config.toml
model = "multi-label audio tagger"
n_mels = 64
input = "log_mel"
spec_augment = true
norm = "batchnorm"
hidden_act = "relu"
depths = [5, 5, 5]
stem = "deep"
init = "xavier_uniform"
optimizer = "soap"
shampoo_beta = 0.999
eps = 1e-08
merge_dims = false
batch_size = 64
weight_decay = 0.4
Rows from block 10, named by matrix and row number. Rows with one number belong to one channel. Each number is 128 + 32 x the weight over its row's rms, rounded and kept within 0 to 255. All counts start at 0. Numbers have three digits each. After the name is the row's rms in percent of the matrix's.
# r30: branch 2 reduce pointwise conv (model.blocks.10.r3.0.weight, 160x320x1x1), inputs 120-159
# b30: branch 2 3x3 conv (model.blocks.10.b3.0.weight, 240x160x3x3, transposed), outputs 15-19, a 3x3 kernel for each
r30.2 101:134082133136153118137100192133084160109117143158149169114064099111094170130091157132150072114074158143147069182070162140
r30.3 097:130164081085129110082131170123081163086179149118127167110105176135093161113103134132163122069122104120081161110139108145
r30.4 099:109168124135124157178091093131178099099119110131109135128119171194127066133112178108148154100156182156171084152088114120
r30.5 102:103156164118067153138098124137106073082083112139155166085128098181194165092157173185098153169130098109089139133135168100
r30.6 101:119082126125184156166169181164169165151113130175128153113170085186136070161126136127114164103077125140076076113060134112
r30.7 103:157149074078097138095183130179089097206120094147118126062141183173099090135152163165188073192175156130173109104101094182
r30.8 098:109158166082121158141174153074175052108170155164131135171111183111181089122159102121110171167132091107112163113149115114
r30.9 099:104135144103141076136090145086145076190101157161135152126104101090084146075103034124140152171150141163145123145199077067
r30.10 096:093108118141120084119110092107065089119097100111124188100107095166170085111165124124095100159161121150153112112154135126
r30.11 105:167172158117134137226153083180085136096145173091089128143091158172133146104144114171102172102114162093172146108166161150
r30.12 099:179061091144144145082063132121094197181088115102144080134177091147114091165169121191068132165117167065074104112127192125
r30.13 098:112099112142058152081105130100116109094062124116183108103139149109154067143071123114118109122124066090064167045138066115
r30.14 101:124134136097139117119143132119123124112155102107143096155060153163131100142075114140193161127137093107186124119080184131
r30.15 101:137170165156163094120057145133088175136138122129135153074111146164146116154115116099185130127108070095109137092131100128
r30.16 098:118147059164110109139169146186175104072182104136087063079110121097118141066098110075150122090103139156158148110146115141
r30.17 101:166142093159182183132154169127192174092149077147091155075089108104188091112100157137111092138110139204106096118138061093
r30.18 100:130085152146169128106112165136126190148144106154131059092079170104129083127121112124133105091073092171124074109115159127
r30.19 100:132121156120107099116156092152185143153103114150127106106096091090122080116153195132123079151144062048165119112123103142
r30.20 099:141107109083146173112117122144114181124148108123131089153137115154120117159083095164150127137162084129086115175064149186
r30.21 101:146158113103115111104090112154145169156051162090126160171130076126155095116118108091194113092118104138167139106101139168
r30.22 098:081136106117107170124080095150106102121138132113067106101116129159111161169166091113116185165075140132169125127131165144
r30.23 099:154174114125122101099091147129158109154163098174159174102093158128159138148193169113171144097120205130123189125177160139
r30.24 100:154106129079159151153113099127108107141184139156144112171112150143113125086145117080118104111084068176121174145127073096
r30.25 099:172085088163145107111183141113139088202134144082152142104123157178152178150154110111173078148106124159164129128136077119
r30.26 102:088147099140131170089135163095113093129110096156169135177164114144147105204109128193121146127143130177084090152120183101
r30.27 099:088092055106110079152120121161108093085141115086137128132138136096103132116176128133088067083072131119157150142065112110
r30.28 104:154169115111104098171112133119154112123107133184078112081143084088097074161136106191161182100165101140138156165122082100
r30.29 094:125068084124126087173157163167080116156124137165085077131130154179127129177106116100153089106163104102098168162061084112
r30.30 097:158178087078120163097134148099165114100108164155088132119132164124086144153085163085127133109119144143157121077164092146
r30.31 101:105113161137122103128181174110138096125161128170106081095116146087106177165134110148139156096063095150188116124090083112
r30.32 099:138131164137147169183113196128140144155149144185098198078062116199103156156129092193130090114131149084088112149133171186
r30.33 096:081100086117135121153152128085160177167089137136174114100136101083109088150104123073114144075171081171180141135134100098
r30.34 102:155123144160125102157154132099107140094107122109184179110145161093174141180077178210129097127088097091140089159093154112
r30.35 101:118143174103103131076156148129101166177114118098160086146118175083095135146095108119076118139148149108071159059131184109
r30.36 103:116155136171082092138189079128137140094115107091166108153161161174121101145162112072091125138113134120154154128151155124
r30.37 104:129187122140145090137175138137144108123192130122140109155060101084097083096092102158158170182166113093152129100098148150
r30.38 101:123088204106138162183139129128092171167143146197132154083090070158129125146130154169084144140214104074170132190135186087
r30.39 103:112162139139096133075164148099144145145106078154105119122118169102190091164090119169154092133094165077177127078162112079
r30.40 100:173180108084106146119167129113111166110165154112175165165114120108104106154073064116121171150159105145149232107115181167
r30.41 097:128080103096084137145167108097105135113074184108073067140147138129142188122113148108122160080135129106099083149114080146
r30.42 096:109090155144094167150071129078111132118162151119113105172148101151161106179108127131170099149069117142114070085163118110
r30.43 099:180141145186091120117166148163146157148152122147142131178115129166111138141134113197157166175190122198122140101079164159
r30.44 103:105140086067120086177165122139125187179090167088155130150103155192068075119086157140083100126165118181070149140087077077
r30.45 101:092100115085105162141077157121111086153129187126161149174116131161155149173087090140152136182133173160120072205156177199
r30.46 103:118161117138103140169133151106101164080080154168099125137128097163120110156121128100137081086094075126139192141111132103
r30.47 098:090153132142152133157187115135117075146126110158168103190157149179119083157083190150107148094162136170146084100130155150
r30.48 099:116102113133137145155156106119197157067172165137087150196095099175110123131129201154163089083123129151155155120158119097
r30.49 102:078136190136123150118171145136069138163115255091152153168132099140135132122162103164116189092160163168109103176165166112
r30.50 099:061184145147125108181168156112115093182136196138184157183163094088143182089182119082187166153090177066130148101116132158
r30.51 099:122174089107123144084119156146114136105146150139113134219075142091127156128106087157159149138127150166089141167167161099
r30.52 096:145144165093143098132113162112132168135068131088171085101141129171161153084173105164140159102099134141113148181156129117
r30.53 103:100153172128128150105161106131170111084116105151138098130164171131093109116134110098135116127163140161157180086094126086
r30.54 092:151101144122141119169159159157064158161107161117135115134188162132124155096110087196139078144170160114101134058091187167
r30.55 099:101126116085156138089198154126118122106191189089120104178107130102110148096103132162066082105109101181077118155092111103
r30.56 101:098127075118081171117106119162073169186066157186131191096143178129124087061172050083135182154120168135148156109169187185
r30.57 100:114134107094100095141116172083158163140096144136114098099111135186132046111158124141092104152114144149078158130094160145
r30.58 101:170173075112118197150125117078157114154148123129122155094173127116122092154115170166128059096115143108129134090113125134
r30.59 101:148122039070102118110138119125133089142105135140125137132118155135142164104076110112089117139091125194176087120159140145
r30.60 101:094098142154088108140097127080129103152084120155166097107102082116132158160075104183104163118113112154107116099144155143
r30.61 104:170103139098172126097136181146144149088158106157150102180139097167137074157134146087132125103129122143143070182079146163
r30.62 100:115126154099175110065100143130145119077139131179119159079132125150100099075121155110173110095131180088172099150124139081
r30.63 101:155108100171163083142089105152087165116110153154097177194135130103144114107130121139157088157089102128157181110131139148
r30.64 099:086139197116163186118126098111185158129164144178101102082146145131118140076131160118130177086085127197089158129147148136
r30.65 104:104125125134094137092171128160096090164106148142090139086079092126101154059153123153155163142120151139184136135146149124
r30.66 104:108136104083109084164183111154136097094168146121080161133097100104058096106173124156170055156164092142117106145070129163
r30.67 097:134139148139131118098120158116124149090157114149078094109131173148080145085127070105142146084137079180126133154164175095
r30.68 100:174164108117169111100133092119065149102127152105074147086077133122160143070109053156130157080124127156089075152166092135
r30.69 102:140143130159189143159174172163152142167159063131137082108099162097162087158098065090162082109203102097107125117176125140
r30.70 102:059175075120164125144159164102139153193151189118177156155127170119049140187127172167158137106192112199112130111177167144
r30.71 101:120158160174110143176097065104103126084094102109161081145063088091130187163102153161127082065163128102148139122089097089
r30.72 100:102155101170137068145095083177124086131110103129078155147200110071172122191185164095116085134147204132118159155175139098
r30.73 099:157079096117136140149173161159153091151092167060072130170138107096163122074167107095150118151105120089154150163115168135
r30.74 100:151109149123094111097165095112153146093124137091103111159133091111133060177119116168151129087079128142160081109048181169
r30.75 097:147153165116157076108094206062107115119125117134151149114099089137101181163158095105113177079115138104129123150077103131
r30.76 099:082166132133122135130066155074141151086110150111078091158118136141127194135152127143092154128135117201110138119077092101
r30.77 098:112137095110117049104179089090113108148163081092091080169161109122130106119086129113154111130162091102162113147147147162
r30.78 100:160123201161131171166058108171097129107116126142128170090106118146142145121111149121203152133098095074153077185171097154
r30.79 102:076065165178136118078079166123187128157137099180143084141100074149140142131221130089158118133119073088082118128136106138
r30.80 103:183150121137102146136125147129132159154108176113139109106113160091143124130070122114132097064121101147094094155116095089
r30.81 096:123120182152154077108139142178186100150110181155128154124115144145164112093166169116163090100128101101178099136122174139
r30.82 101:140167136143141171114131084127155162076125155102152072144145103124106103110136130144111056154087080131146101124134097117
r30.83 103:152147107135128095168171100139112080182090101136135156101067129113110158121140180150094181117122076156107136179105099129
r30.84 100:114117102173131095096084128172111094157112161114136159128090111101153123120134202164181095164115090141084085147108070163
r30.85 094:120146166132183155115122130078109178110171160211100094118150127206124115092137101114119078131121127156136182134149176142
r30.86 100:130164110099096090077141090045065133166069126079134088109189107161089167160084121140118166091159099169107156123101163123
r30.87 097:114073115120108128104113143109098081172102156066161150176128163158112147150145185111144133147140111080123099120092174134
r30.88 105:137158146202130121149180115163165160145164131170145105165104136110094158124156165116116103107153151149117165087125151133
r30.89 102:063157089101122135168149084094171088075147165149108098138126085118184161083166132143104091114123072180109100107175147140
r30.90 103:131138146125159149205155180118126099102091118119087192064118157107143142123085173150116098127084066091126158102084151159
r30.91 104:104169090149132138155090091113152161164165109109112076112163107096100178167164078150129180154140170081164128107182161073
r30.92 098:116137084109097173125180110127173132092107149142103100110085167156170149119077097106083138066114137100141106109139157064
r30.93 102:103166166087105109131073070122112155187139110107151104126144126148103134110174117155089181152159179117113064195151200184
r30.94 102:160106157172131163194195037162143148118103150054149193089064136076153101151068101114094046182066144147155155049073088120
r30.95 100:131080111160149118145143090168066159106121168150171101165115115071110151149130094072165120165152117187159124193171065104
r30.96 096:109122120089090103073094085095073127188056139109103081119084133100138123122126135166188133090079134125123166116129116093
r30.97 094:195028120175133099170149089158168130142168133146164113138098137137117096187104120167168132120107132126120122154118124154
r30.98 102:088112089130081179198069102175103243108105183181174084162180114108173115182157106113098161178108078169064097115151197177
r30.99 098:086154106104215141173134137113162147090138159092146156080115143121122099107089170150133164110093144137104160090099144093
r30.100 097:109148158084126118121154173086138169142156141194122129091098165130093088119118160188145084124120073140168139113144114109
r30.101 098:125180136108105129135114087118155167152166130133147122185174112161126096118066090096096165201145078185104104173132144182
r30.102 105:170110093097102089117210101162084090140136111127088170144149192129116162075149081095127143100115126179134083110166156104
r30.103 106:142147127092124161160084157160182151195164129077153127120178106188153150154177092095137086126109100152124112196063155173
r30.104 098:165188151132137068078165112087198075070177174118113169115196092108116079154162092140100160175135141114161106091180156133
r30.105 094:091072128122156135101145112142093163172127158145170140109167138134076082169132086122113135136091128172138128111082127114
r30.106 095:103111066160156150112124124151103155112142109122130139102133123171127077113129165118092114081150150139069100144065157087
r30.107 100:124083088135144064132067216196171095098166136175082156143186137137160084151142130106178126131078078118175094155129172116
r30.108 095:112074173109167105129164128120125170195128154162065105120056076140081152133169104143151157124085122098130080152141096152
r30.109 098:131090091079140165106071131091110070087152147154080154076090097094140168123123213119172128150159111122108133146087151115
r30.110 096:154136100183141128097116087105076110135105070161190125127148095083162111139148101129199115117093169105166088112086100055
r30.111 100:118115047178159118118135141183171149118140055071158099115086133108102051126130116082088128120138181087133173133081087133
r30.112 100:142127182145095097082114111119118123133140130154154149149105151110124103117096157100081135090100085106086146109093212157
r30.113 098:113122162164123108158102104108117159199130081169140051110136100069102101100172159125154121136066135133181142090144122180
r30.114 097:063123127142134156115150109138169163093108150156148144145116139088106139142200092119120115091157086138093125147135127076
r30.115 100:159079113094152097092123086118090173132153139119153130055190094129111120146122135103128118132131164120192082160109090091
r30.116 100:122095113171133164160172073155148138088177131072161091162061101146162106108134106107068077161096123185118135143129169135
r30.117 103:149065072066087113103184094106119123078145133153141147128160127068134122124156162143132087090149105147155085143093117128
r30.118 103:098162165145139128124121119108142123092196110064147167153170175105165105154135157074060123173118181133171123164109174124
r30.119 099:145135143194140162167095094119162217103112191137100153156118076100123143164216119137176158104144109089141068121148178059
r30.120 098:102160075153105178180126109143140162122093144109106119101129128180152113154137141103063140179102109178088151145119097062
r30.121 101:140193199132163166138156186153139081073161127175139122070156182162151107059116071105137155138152198124151151069148132109
r30.122 100:096090152083104156153214080181070149074123127115155142166164163152139086141138119153168133127165057120109111082113150141
r30.123 100:122194115124135112089151114116182146150113163165110137114146040117130173132209184096130168105135114163118143108151191120
r30.124 105:112079163162093161189130122122120083183159181119124130133127117097112182077093103158139110194127129122186153202115141174
r30.125 098:109111155086144154067169135089187128152171161092124165104124094156175115128088147120081116150091090145097188069083097196
r30.126 098:104081148143114115087188123094111135161081171086146088144094124108174115142100089097128095137108173152143138098093149100
r30.127 101:125131131122169131177116139091157126138105125119109120140081128095144093114183209088190100178107162080149110105131078078
r30.128 101:116194092105179163056161169117147132116136081183106075092078152152132079142105097120070158075171138142103111147149167155
r30.129 100:154173096112168081170089162099130136162076084126158159103176120082105126090157132068112084084149137101136144128137179136
r30.130 105:119145145120175156091129122123154105155112143195147138085146108118167136104090088155114123152157118137092143077131134140
r30.131 104:179115105172153149140157133160160134153151148165147126136167097152185104103126170177111076096104168154095090156113139180
r30.132 102:159147133072086159151183131104125170158152152138155118200114132146149096125104119151137128188103136115098176073144134155
r30.133 097:095083145096147089091143119096119156082171091110094165096085166107126121144083167147096077152114142132163112178069108107
r30.134 101:159160084161105104185121098158153081082088155136130133109167067101168109138152166117125098131098093165174124124147072138
r30.135 104:136119161100121101101103082118131102094137141132122152164139114137172162175145138124092145143120108106125094133155119173
r30.136 099:089167130159156117184107161152130074118141167115068136145155136154060094114161143099081093096178159158168172107141145095
r30.137 102:159120066102107072113110101146088109116141157179126136135129118147115174132136143102188072102135084157188134171153147084
b30.2 100:131170115160146091074105084201053098128047132173198144127100160143097124153144133148084105175179108144114187095123124085107072185152109
b30.3 094:161119106123164122100187084126120102130145167085117161140133117159085142160118077143145129099094150089094154181163175107108121078123107
b30.4 100:049178118109152105152174088129131132085148157131126133161079153093100110098172137132104100177086165087135122121209098124057134089119152
b30.5 102:168151125073111100166140127085127124121175121097106143115158095200122128070096157126161104117067105114197139107056148107159132094107157
b30.6 107:114112141128138131119133084118110108179142112116133106082086138197146050169052078092122110140200128125138095126142182148109049127133122
b30.7 107:110178171131152140142142097164136158082121087103143074142120118075126144144125141155114135059117096085159143123108148124096183120186103
b30.8 097:138098142163135160089150146134146143131133119087133105142101135075086172130127117091141119106077092126188142080123131133124115134075127
b30.9 104:122106110192157072076125093137149108137083073147165134158086101117127155103131104154151119152133155107119184078172184122103100151103157
b30.10 099:120181108157104056178148141088150113109165120131158119098177126106158115119110182120158148107138201092121142137112150153139057128068117
b30.11 103:114097119161145115107031120154092126079188103173094176129089104156162117124193138131161124149119107121163106123120127188159141131050192
b30.12 100:130138099149176097125159116129170150160103146143118103105076117158119145170117148178170104116136154128088155207040137099155121133131136
b30.13 101:180085154110173116113148121127147095087111084143114163097153058169052152157157123097168124083115165113118153122094141109136103129120151
b30.14 097:135128104106155151083130178148066116167101159084096151072103188088138156154137139125102129136117078180160105115082131104220137133113093
b30.15 101:056115124104147060125101139156131127109116070139177108117095155177122129095169171108129123145155122158096123140142156127188110083113124
b30.16 097:132124117157121134109151161148116143121094094148138158102153153118144162143100201112083104183107160152146092103175068166179142095106178
b30.17 110:131097114127188085117132134133170081127144141132100140128174147119090117156151094094139140150119159146120090201134131146070192099124200
b30.18 098:158120135143115135111164081135091139150116104109200115133131119090100154119130143164115120223214097083128122090084188196102149153093061
b30.19 102:099095155063159151102140095112103142149115134116168125097153101119157146135102147142199099111086115094047150165129135111077194114108136
b30.20 094:099127123100136135109086144187139105121133162107190111155057163111123105145137113118106142123182133113061141170137092069102149118170170
b30.21 103:214140178079141126105219132109123120179059143147096151117185115195114121162115134132134103126073116118113147096081170110084096130148109
b30.22 091:080092147132118134109113135094115113140096104087152169091145137087140179119105137140089073119155183136183110128138101146139160113166146
b30.23 105:132140112147082119089161103172087145095100136098136161093132144114110099144132128122195159122123162083083211149134164140096141146132127
b30.24 096:123123098176161052111131134153119092136151174128120097123091173105127148120145148101117178108101211096146100112110108195134063124106106
b30.25 099:073163078126201120076089113230131123077060124173158174148127143163171140143116153122118136132113070124137174157111150121115065076147175
b30.26 110:116110145098136225134156122071116189048111164163132127106111175147190120014171152090143153145170074176147113140168087157099130149062154
b30.27 103:198167149087123059151117104186163150119100127151155139126100149151164096134134096129182134161065133125152180096092126119146099154158124
b30.28 096:179066094127165107088145153101090124116195139118157101118053170132150062127196078111181111144199117142060119141095109155120156164125154
b30.29 086:162132111081117125145146173124072110110103175130158125140159117120161140093111109128105116143142211110136161124155111105126084149121145
b30.30 095:103119131127176079183125142144161123081106154105162096145102127090162165014141155121120141143192125143158155136161085158057111087099120
b30.31 103:068112142157118092083122138141154137077134148118147137103144135064155176119089112120059126102139114113086144105090203095110124156112113
b30.32 101:094077090131153107103112115127096137113141117155111114123116089105098153117103183098127100136111125118099140111181142131142168111105115
b30.33 096:166168066143087131128169134143110061125110175109119126133074135124115179081122147071189145119155153144138152149112095119170102212095144
b30.34 106:155143111134099174111146092152123160180163128118110073096106098171123080119137072141133105209133094103137068168122124130138170129134088
b30.35 103:148101113159115138137062112121076146128118085102139092128118138099138094168130145139134151179131117104098115142160063104064200169117131
b30.36 100:187108149113124228154151084119149135135110111117146147077125123107154084075183157124099148177136085150166075184123128127132138112150123
b30.37 102:142088162069084176139122158128128086168127130152098158151143151171126082111119155064166110137124106119103108165173140078146165082199127
b30.38 099:141022182117157104114109099091087101189066119097104133153078152158152096138092129148145126146143157155123096141159107104245137110114080
b30.39 100:119111120214106114100138150142158117132120148050098138145075134092182141078187175157138133114096162141111079137115149088111148135111151
b30.40 096:134061157116097104073153157135152161127106100142119084145123097153149136112162135080134094122147186139083127199064143089121150110123185
b30.41 097:120095136077171057103179193140106092084091123166175179143125159167130142192119075125179117161137112134144115076116163180170033133120153
b30.42 102:167095056120103107081168105137118153121104070125169089143149108122161116090188115125123184170105071123161115201142067129106191101118113
b30.43 100:136082065134065148149140109149101137108159083191084144159113142167158093112158133101131158157195064194080118103116141122111146197104129
b30.44 096:135087094111095145103134063070101104165117115109176148143016141140121092141174108116072056116175101127159115119142096072108120129171160
b30.45 111:132133148058167172184143128180109132063114107114162143115196135099109189117169130129144151059130100158149098160131113117189114115121118
b30.46 101:129178122112103146124138116105114131144149130120114106102146183083051153096078164096084132129161125170108132119131100146102085093130125
b30.47 094:134145104048138105136210138169138107131143197092143165148081110098175158093118158192116118121148066138095131113115068114124169109107136
b30.48 103:120127113097077164072206149118111099140155112086158149176103146118149134128110129152105134133145087097136102090122174204141104189197088
b30.49 105:127105161106163167161113112094100113097127082144136123153111082100203123080135145100141120117127098171118146096118141123076180145100149
b30.50 093:114120100134212118117121086133103109150133145105171105153096116126101141145126113122096119113150156133111105168103148080146126092100134
b30.51 097:112147075115119134125170170138083120082086182108156110126111146106131128168119144104141141106131123161100138113109129168135107104158100
b30.52 091:172125111177146127125085075073119127131197170121106095133184119119180169166150137076096069149130117135076116119118143184057135149187123
b30.53 096:024162132159108190137116138191194137093126120142138160131139118137062115141133120192132108078152108130104102102135096076149081111116128
b30.54 099:121177134112127165098115101119124131115109076148118141185128117164147120129073156164158077122104084174126164182129064178100123155123122
b30.55 102:157132134142088105180133132083141141163144121185135108108162144114154149131085150127101105221198095152155173162212103153096127157136084
b30.56 104:130121156108094149105161170132097106124190107148127142163155102096066113164062095125130151157078168171124118120128117109075157132073142
b30.57 100:092102142126130100068098100086103150140161130117132135097157112062198146084121103149141178090107136189080133140156048087122138139136094
b30.58 107:118138118075198087124133152145167115170092114094074171127143137166121084140102099086205098104066164144107141162066174119092093121187115
b30.59 100:099153086048119187137157179110087070074144151111136129162140119135130150096146150127092112152157077174146095124089153056144164113115094
b30.60 098:198175035094181110121105094125075169123149151102193115156084133103146126129145140061103175150138094104166116148121090160169088091072190
b30.61 102:109083130101103129070115108107132115179122202136103112108157083177126084112150131169136151156242131109139097097226129100111129065098102
b30.62 091:120094117164127113047114185123091122124138091082138138147167165100099150103092154136119139132155127098104091095091126188131142202178148
b30.63 104:139174143148109135126177123072177098132104185136069146130139094161079110141139135139121161124082122120106158157109170094148152102138106
b30.64 095:165129108130067109141179117171101129065105136145100128126116120151183138164103073117153080098116108154139124125156151138106137106156092
b30.65 099:109107083117146160088146138186062162160104180109126093149171140070091141093065178082179074144116179139139081150152146125043097077134089
b30.66 104:141144119090148107154142157134113156105104165113109097138149151107097114156157133108176128113118086119094098112114075098190170166126119
b30.67 096:154175133144113097085149127126074117125104144045167132094107108148167115080159064100145166056133101137160142182111079139142141127143133
b30.68 091:131169135110126138103115161137099114070169130112102150151146082146180134157094138097120067130135198141190115124106099091102095114133168
b30.69 104:122065106181102071100124202074092137156182147115139128106124103095164148183165129104115166129109106159078116108066086114169084137078129
b30.70 108:117139101109098108132182111103109145122117073145195131081119151133121080138116172120106162080114076143156126130137073125161110071107101
b30.71 098:202171151076143055176105106098133140130106138166086073150156093173122140065147117084132181150139099105131099091138189101143168120141068
b30.72 107:111144061064151120135095120164151139111163125162098152160101154125138108140151107095160103100106169127125196136133175123122055141067151
b30.73 106:119103137082177092152121116110080158170157050124129113126121121136138151145140111116141140106130115106163099120154153134128095170092158
b30.74 101:117181070141134100148097157117086130203083125108125159145081092122178100076181159107062148142166172137141152087144135093088121193170131
b30.75 098:083156117123145098105113161147143119080151143157134110101108146126115125141110215116092138103135152158090130074108179126141089144048153
b30.76 094:106116083064192167091203082133153137072100104164145141110063130136057140181109137117116111149128122127184160156098176168207097095136117
b30.77 096:088178132129128061162112085107168109070140155094136118108105163143127099147083125134158127145120115071098148063125111184109149150110110
b30.78 096:084132100160102149100061150142134130076134175092119173129101195134103126102166152102086151124092171104101122134132153080112135111171120
b30.79 105:136138171093081118101150137087199146100133147101141180185104119173138111080112166134203118122132136121145135116186145166107137118080116
b30.80 095:154165143125033159133180079154122103135131114116116144118092145108185146183198076106119143139082121099081116157108129053166098172144110
b30.81 100:150090079112186154115143108024145117140113153103104150093149135080135113101130125138137030120148103081120133153062106091216111148082150
b30.82 101:184120108093115097119105155150123143102116132126143148130111156189095079119182065157132116132106112127178114096056136152197125129114121
b30.83 106:163107136098130157156157107142108104134119178095169126143109100112131127115187098084136137118121144142168186133109167083092101152139114
b30.84 103:125125103119114124077202121159111148205120094107156158144083154184120127155155119104120075138173128123156143103111106066105105063187101
b30.85 094:132115179136135078108124166076140160114131112127229118115147117111113121112134147100139181085117112108088201110161094110077168139062125
b30.86 096:205141040108146136110125140141112113146094142112139081142126135158109185116164078141202122136067127160116130149187051060127157148157140
b30.87 096:143134129134071144118119149135116133110145144108178120107159142139079139149160138100106167147135196094138097115067135119105164145110127
b30.88 103:121173176135142074154115050170134102120112074127129212128130116172162100077147132082101051077153139117157158099069104138160120149128148
b30.89 101:131138087109105147042158103115109172108187138131143085157225101103211144100146198103126123186131110094143146163140046177154087176113148
b30.90 103:075153147126172146076129159136132180139097125092155117223154093094110102168088118111089128113149147093147122199074155024197108069131125
b30.91 101:132112140191104152070125162154179144127120121206134091135167058142116103155137119148168146038119162102118177142136149174178142164093116
b30.92 100:167062174073139166172110128131098147142120145154159112151094102105069110190078153197095075141175037122169159114095088124139145109105090
b30.93 096:143117159066166105112107128112186137127090110126134184176099117040104151094101097104127065077115177165182154156100089057097140186126140
b30.94 102:146116132158099111136083134112092127120145139107099094110206082112130140122130136084145132122072142120143113136119120087121119149126085
b30.95 098:138090159117140113156120081128094195159112166148180165098103104150191153180200087156092104133122120153112156153125189105195096097071147
b30.96 096:156107170146128059121115163185131093107103157150160063091195103115089205091090121120119131086109147142130108108104104125127097143153149
b30.97 101:141141107102172123140171136124105145142142101151153151131137168132117166140134149096152118126097162151141104103076130098196102121112129
b30.98 102:091120120081202110089134118126125144159112142138108056099123121166132093096105105092146076178107113110133155110089102101159147206102138
b30.99 097:081120144123183097134191121100148105145118074166086158122130126141136180110094143114141158154099127109163146113095138128088131154168069
b30.100 092:133127186112164137138124096101161139123105089162154165103131112139134150165138156137117110178094141144108150126177159205121097103113117
b30.101 097:113097146128153063145087139165106088099131117107226083133074112150183126151179078127160158074129152158072187115133120132128127119094140
b30.102 107:156146146171070110120137162051173117109184115095151145122090121192144100089177083132052171104104141119144147139136095178143121079133190
b30.103 104:097140156049021113103151157119148146117150149153153095133147119172110160149140110119105070138193154125133110033193129083120177138153101
b30.104 101:177105176104132130118082134112195138079112141141124136087106116177073050115131098083127157124063123104092118193068185087179090084138108
b30.105 090:160086121161115130114138104119117125130110098140143152175116108109104180082149185139075164082158082083110204184149102071153094142151137
b30.106 084:134052167152101126173087130088154114126128132120137132142117125154158148084173168080054159192170124178106109178116159139147154124112116
b30.107 098:146122174104158174113122128127114127154090129118172095112109155086097104145055112120106167184161065099207135119085152111096107123137109
b30.108 096:169077189102182100151125124156132098158116142141144147167101171196083122127106072139193165131058192108164144197152124145112087128109116
b30.109 091:089085128111153072110187162096113151196118073194130166113114139162114134188151114135101134202113129116255111137116146185203057126121124
b30.110 100:131135147090094167183125164116143152155164105080119176137173124143098135086185168108110118151080211121126168151135108100105172133162092
b30.111 101:097087161128088174119131140092229126150091144125149175083158126171133129120147172117170097159095147168131154175112211118070085153103122
b30.112 100:151172111156113102054175134101171136116108128147076165092152129198046117164133089067205150124146156116170125180067102098104122193098060
b30.113 095:144152171171071143104156178102066189091136152158101132143168141082086112126124085142111071090127101110118136134190128152062079120101168
b30.114 106:165098071151136118094110163127115082131092153099150079120128115166145157092071172150173146107103101069087105159082168102255070134087119
b30.115 101:104080104147128125107121135170134082152153122125115126154102163132122147139122183085107182148087134168087149132115070072143132125244095
b30.116 099:111113111097118143142104156147091135110173142097123114100083148100105157152094115116151101146166083045107137102116090182115112113095130
b30.117 107:156082124096122178183064093104153128177150146153092106139131194105150100091173143110151116175141131077117128141114201102248062164086101
b30.118 105:124093073156131130107161104150132149131119092106104186150163087071128205133089129109185140141171189120131185108136141133102200114141126
b30.119 107:182134165226096127131113119066109178097115120173073102171082116172142115078142124093107145133125140137121166066088127165124112116138148
b30.120 097:049143127139135102131090126177128062122164130198147158158052151169076126129125101121121163135108141185165151162201063111123121130154133
b30.121 103:077130118124171134142158104107130136117167127096111130140087151089104097097085164105094106162120102140077135202102114152097115124171159
b30.122 102:106126147074170178156140101117142138109145148125138139077102095115131151173125164138177075140158129129091140162113088162161151158091117
b30.123 109:133148203121085178074150138106148103099133090150060118161125072126123141153128152111141098113087090117071164104137098108119126159140109
b30.124 106:093184086124171083105117103098096147119163135098145089201156119133096140099113127081157113135142193135132080147120165162103110143099159
b30.125 092:112086109133150114074163144146077115133086097120113140155157119106103137139144134091118092121144168103131119151192154038172132157141102
b30.126 094:119137089125181170138120107156129147166154110097129142183170062111135141105040101104100138104102061218114139187104101019197125135154097
b30.127 106:088170127143115106130114122199114082154084122097118145109092130201132107202086109193088065104152127070181178081138071154098153070173106
b30.128 093:163086121154158089072113070102107131113119135073156104151069118154081143137185138078059150090166132150140152115057113120123156148065148
b30.129 095:106143097146142110125161107116156135177138151085165139093133119139111152124166135110081130129108175119121141099119068090175163097113177
b30.130 111:115112138145159124120163198109104138075061178114155087149135145095135148119104135130096164066096094174163123097111085178120121151136121
b30.131 107:144138131085101120191150146097126163155166155124090091129093112108126117113082178168179140111117140140176121128111178100173019179159112
b30.132 102:136101083094149113139119190113083064103133130121138131105205132167126206115134079103171157065115115111079153177077141101178170120083096
b30.133 101:149094145106210115132156154131132101110148165147110147088212153132118091145163173111097099093095137154128157170141159095139139194117126
b30.134 097:186139095060166103106138142107125143152138120137078128142141147145156079107187131147170196094109172135079107158118153197115051069114108
b30.135 112:101121156077183139140117096179119172143065152102157080134061116138171089166120141152096137118140140106194119106133154134108105102114118
b30.136 103:035153149172159166138093078159108131077115160168209153104125125156105118127122131185095069080135122131151169120151107126152137127101185
b30.137 104:089143153114150218057132141116110071127122139144127115131145147177105105100058084152194098105168095171081081108141087119166124168134110